Weights of a small class-conditioned image diffusion model: trained on renderings of 100 made-up gadgets, each built of a few solids, in any pose.
Rows from block 4 of a small class-conditioned image diffusion model, named by matrix and row number. Rows with one number belong to one channel. Each number is 128 + 24 x the weight over its row's rms, rounded and kept within 0 to 255. All counts start at 0.
After each channel's rows are labels from the 100 images, of 14848 (inputs lightly noised), where the channel reaches its highest value: "patch colour" is the nearest of a few named colours to the mean colour under the peak. Only what is clearly more common there than usual is listed. The data: renderings of 100 made-up gadgets, each built of a few solids, in any pose.
# convs0: first 3x3 conv (model.mid.0.convs.0.weight, 96x96x3x3, standardized in use, each kernel summed), inputs 0-95
# convs1: second 3x3 conv (model.mid.0.convs.1.weight, 96x96x3x3, standardized in use, transposed, each kernel summed), outputs 0-95

convs0.57 [125 205 112 104 135 122 107 152 121 118 138 120 100 126 117 125 135 100 166 128 102 149 113 151 191 156 123 149 100 179 132 105 156 153 124 113 105 160 109  83 121 132 154  87 148 156 136 104 129 111 124 136 152  88 113 137 147 104 167 115 100 126 136 105 143 121  87 112 168 119 110  83 130 154 103 115 127 140 139 137 132 113 120 182 131 105 129 103 138 146 153 112 131 117 159  90]
convs1.57 [171 128 128 127  64 106 111 133  94 143 144 120 121 121 187 156 106 111  87 116 109  92 116 189 115 128 138 114 139 129 120  94 147 150 164 124 139 144 131 122  96 159 148 140 110 162 130 119 112 136 134 116 123 148 144  93 115  97 123  87 122 119 116 154 132 139 129 121 151  82 138 165 131 149 147 120 128 109 126 110 118 106  88 137 149 171 137 112 100 177 133 147  87 161 177 110]
patch colour: brown

convs0.42 [157 121  93 114 113 123 179  93 123 160 134 123 156 137 122 166 160 164 113  87 126 156  81 144  89 111 133 116  95 141 156 122 136 158 139 125 129  95 106 129 115 150 141  84 134 110  98 114 170  96 105 122 120 179 144 113 136 135 162 123 110 105  85 130 144 159 153 108 145 122 151 155 134  87 174 166 148 122 170 153 163 133 115  89 128 123 134 119 121 121 115 112 132 136 100 111]
convs1.42 [138  68 132 108 128 135 116 106 140  81 136  92 116 111 140 125 151 106  80 125 117 121 125 153 141 132 134 132 125  58 112 186 145 102 115 100 113 109 163 139 166 125  98 101 114 148 117 140  99 131 125 121 103 145 134 170 139 142 116 153  98 119 127 117 109 111 156 117 100 152 132 147 105  90  92 113 102 134 123 116  97 137 142  59 156 122 129 110 146 144 138 143 125 174 158 100]
patch colour: blue; green

convs0.89 [102 108 171  97  82  96 135 164 162 142 135 155 149 134 107 123 143 139 131 112 133 130 162 171  99 140 145 150 183 147 151 125 102 107 113  92 143 149 130 136 147  98 150 178 112 122 122 124 131 151 102 123 122 144 143 121  90 117 113 153 159 111 124  94  95 117  91  77  85 130 110 116 103 152 135 119 142 164 133 132 166 147 155 153 140  94 121  68 104 114 141 131 118 136 139 128]
convs1.89 [103 150  86 150  98 169 117 155 132 105 143 149 154 102 184 126 111 168  88 101 106  94 137 161 134 145 146 103 131 110 109 111 148 163 145 144 146 128 138  86  92 146 112 103 145 123 111 147  92 140 141 117 147  88 131 149 116 103  90  87 161 140  88 144 109 130 129 134 159  99 121 107 145 137 138 114 138 165 131 133 129 146 154 121 134 150 136 112 119 180 140  69  97 142 133 139]
patch colour: white

convs0.21 [119 161 103 135 157  96 160 126 105 146 121  48 143  97 113 128 130 122 154 131 135 141 125 108 148 133 133 116 103 158 105 102 125  99 161 108 164 106 158 120 111 127 166 112 134 167 129 136 161 134 142 117 137 119  97 107 102 107 122 115 109 158 107  97 112 108  89 116 169 209 161 148 118 115 133 134 151 104 123 137 158 161 157 153 120 121 102 125 125 101 108 150 167 110 134 118]
convs1.21 [126 117 127  93 157 163 180 111 129 116 119 110 139 147 121 159 136 148 159 112 123 127 160 114 134  87 134 137 112  92 120 117 183 139 110 125 145 117 114  95 156 162 138 135 126 143 103 127 142 140 144  85 115 166 139 131 106 151 127 103 126 139 118 144 106 122 206 149 101 171 137 142 109 142 131 128 171 121 141 137 157 144 133 165 138 101 122 129 137  99 106 180 137 142  55 146]
patch colour: green

convs0.75 [133 159 125 132 172 102 142 115 129 119 109 152 125 174 120  93 124 175  97  76 121 115 119 122 114  96 108  98 162 199 150 120 141 138 102  98 101 146 122 158 128 212  81 161 132 107 101 141 140 154 105 128 128 121 159  98 165 122 156 117 134 138 133 145  92 158 119 128 113 130 113 123 123 106 135  94 118 116 129 111 120 128 148 129 145 126 150 140 138 135 144 106  91 117 135 159]
convs1.75 [134 121 141 111 129 135 113 157 158 121  91 110 125 134 143 148 112 130  98  78 151  78  78 118 123 129 111 143 142  77 135 131 138 145  94 119 116 132  81 112 145 144 103 124 177 142  78  96 146 115 108 154 136 104 146 135 136 118 125 116 163 122 124 104 106 132  91 138 140 114 110 136 187 151 114 171 127 131 142 179 148  65 155 132 151 108 164 119 151 145 163 124 143 123 135 122]
patch colour: black

convs0.83 [138 123 137 132 101 132 127 159  86  77 100  86 125 103 136 117 188 128 116 101 140  94 127 119 137 130 110 135 151 101  67 142 107 102 114 106 145 154 152  84 145  93 119 148 147 130 141 145 109 125 178 162 173 146 122 135 149 149 133 125 120 145 133 176 117 126 125 141 123 140 131 135 165 144 107 139 123 142  80 119 141 129  80 111 138 166  99 110 163 109 165 146 134 111 103 158]
convs1.83 [122 130 129 126  78 142 158 136 169 147 157 121 143  92 106  72 135 102 112  90 114 145  91 111 129  83 143 157 132 168 123 108 126 148  98 113 132 121  94 147 115 133 133  50 113 127 150 129 138 105 117 120 149 156 129 166 108 141 128 134 124 167 101 117  94 138 121 138 133 131 120  82 139 148 112 153 122 146 171 132 117 181  93 129 116 110 133 121 159 145 125  78 103 105 126 113]
patch colour: white

convs0.3 [ 62 110 157 142  90 145 124 120 160 112 130 136 114 165 109 143 114  90 108 114 118 176 130 141 142 130 133 120 127 136 144 127  88  88 129 111 119 160 160 149 174 112 176 105 111 121 153  84 117 105 122 182 116 105 148 166 125 110 114 114 152 119 117 156 104 146 142 162 119 135 106  72 127 180  97 124 136 141 129 129 127 144 140 148 121  95 159 110 157 131 136 132 127 125  84 143]
convs1.3 [184 174 113 135 149 117 167 122 110 145 132 116 137 125  88 169 150 127 129 141 142 111 100 149 130 121 139  80 117 142 135 158  75 117 131 152 136 157 121 141 134 132 117  91 117 120 106 127 151 110 160 157 127 108 134 139 126  85 172 150 135 149 152 110 153 151 136 120 139 167 132 149 118 160 130 105 143 107 133 118 128  96 112  72 107 160 138 131 113 150 126 131 210  97  96 143]
patch colour: white; pink

convs0.50 [116 135 154 140 112 125 131 121 104  94 165 120 142 142 161 104 119 107 105 115 130 154 130 124 126 129 116 102 126 118 138  68 129  86  94 114 151 167 193 176 131 127 126 152 135 130 137 129 159 185 172  95 107 144  80 165 116 126 111 127 131 111 126 170  99  89 109 167 156 150 116 159 116 124 138 120 136 129  80 120 108 101  96 151 114 120 121 128 133 159 148 132 109 123  99 154]
convs1.50 [154 133 113 146 132 157 162 123 142 129 139 150 106 117 129  81 116 133 172 133 134 138 113 116 122 141 112 147 103 128 169 167 154 113 106 147 141 111 164 146 140 132 111 134 124  83 112 105  98 151 138  98 132 192 129 122 145 107 182 137 109 125 105  98 188 114 139  97 129 123 176 122 124 141 138 116 118 152 117 119 142 111 121 152 136 133 123 108  86 209  93 108 103  98 144 137]
patch colour: white

convs0.79 [156 165 129 167 167 185 108 143 119 116 123  88 143 132 109 113 110 132 123  99 153 123 156 142 136 131 112 130  91  93  91 118  87 124 110 138 113  87 129 100 145 125 150 134 144 111 169 135 126 125 146 113 135 115  95 141 119 188 173 111 102 124 100  90 147 155 142 153 122 126 145 128 156 162 121 164 112 136 101 138 118 126 141 169 109 112  79 115 164 136 100  88 120 119 166 112]
convs1.79 [ 43 134 103 146 110 109 121 115 155 113 120 127 111 101 132 134 154  94  90 121 150 161 185  81 129 143 158 118  75 154 114  82 127 125 117 139 129  99 125 119 126 155 149 127 134 127 169 160 127 145 114 130 180 132 144 160 155 115 122  81 107 135 104 145  83 127 146 122 150 114 134 120 103 124 123 163 130 135 108 125 114 147 108 174 101 116 123 128  95 117 111  98 117 143 121 112]
patch colour: pink; white

convs0.48 [113 136 111 103 118 119 131 120 167 114 157 161 152 112 151 167 114 132 138  70 133 135 122 108 147 130  91 126 171 123 132 117 122 106 102 136 147 141 146 142 117 104 133 143  99  98  83 124 136 119 132 134 119  86 107  85 125 126 133 147 201 125  73 122  77 120 149 150 139 127  68 128 101 135 165  98 143 140 144 149 144 126 122 140 156 172 124  94 116 146 143 153 165 126 129 154]
convs1.48 [145 148 118  94 130 118 148 168 128 186 120 110 137 132 101 142 106 170 163  92 115  89 114 150 131 154  86 123 166 128 140  90 116 124 174 147  86 116 110 141 119  96 108 129 133 135 117  86 119 117 134 132 153  85 115 134 150 127 172 128 156 111 144 109 169 128 149 106 155  92 107 148 175 162 153  87 123 131 113  98 135 147 124 165 164 131 110 116 117 110 144 132 136 106 107 152]
patch colour: cyan; white

convs0.45 [138 156 147 126 138 144 108 103 115 106  80 147 107 143 101 115 124 174 121  97 160 141 107 123 160 120 115 126 148 121  75 119  97 108 113 139 109 190 123 151 112 171 162 131 131  83 125 167 137 174 177 155 140 130 154 104 114 105 167 131 108  90  95 129  83 101 134 101 124 126 124 129 121 119 126 124 146 152 108 119 125 128 105 127 182 131 156 148 138 107 162 131 132  86 127 135]
convs1.45 [155  87 165 137 134 149 101 142 143  94  98 134 180  98  90 119 154 114 136  70 124 182 137  70 148 102 114 134 122  89 143 104 166 135 110 137 119 131 135 126 140 143 121 130 143 145 131 126 138 160 110 172 115 102 140  89 165 123 140 144 132 147 153 156 110 144 168 148  98  77  99 100 116 134 141 146 115 136 125 146 124 122 120  75 116 130 130 149 154 137 123 120 155 166 120 121]
patch colour: black

convs0.61 [121  95 134 108 131 161 127 147 103 117 143 160  89 146 118 139 163 105 124 177 122 150 117 137 115 157 164 179 103 100  90 102 143 139 126 170 175 118 169 128 124  96 155 127 148 137 143 109 121 109 112 102 135 110  93 149 113 111 115  92 114 139 158 131 120  87 125 137  76 115 130 120 142  85 123 129 111 142 156 183  73 123 123 136 128 155  79 122 145 112 124 156 137 143 134 145]
convs1.61 [ 73 133 119 106 154 151 129 125 145 153 151 138  71 119 145  84 148 128 116 157 110 132 171  85 137 146 159 165 143 116 126 108 150 144 124 147 185  94 195 137 142 125 149 114 135  95 128 113 104 121 126 132 154 144 163 111 121 154 129 135 132 138 129 135  77 105 101 123 113  88 134  89 104 104  90 131 128 136  86 108 118  96 121 146 131 141 159 139 138 103 149  97 139 145 136 103]
patch colour: grey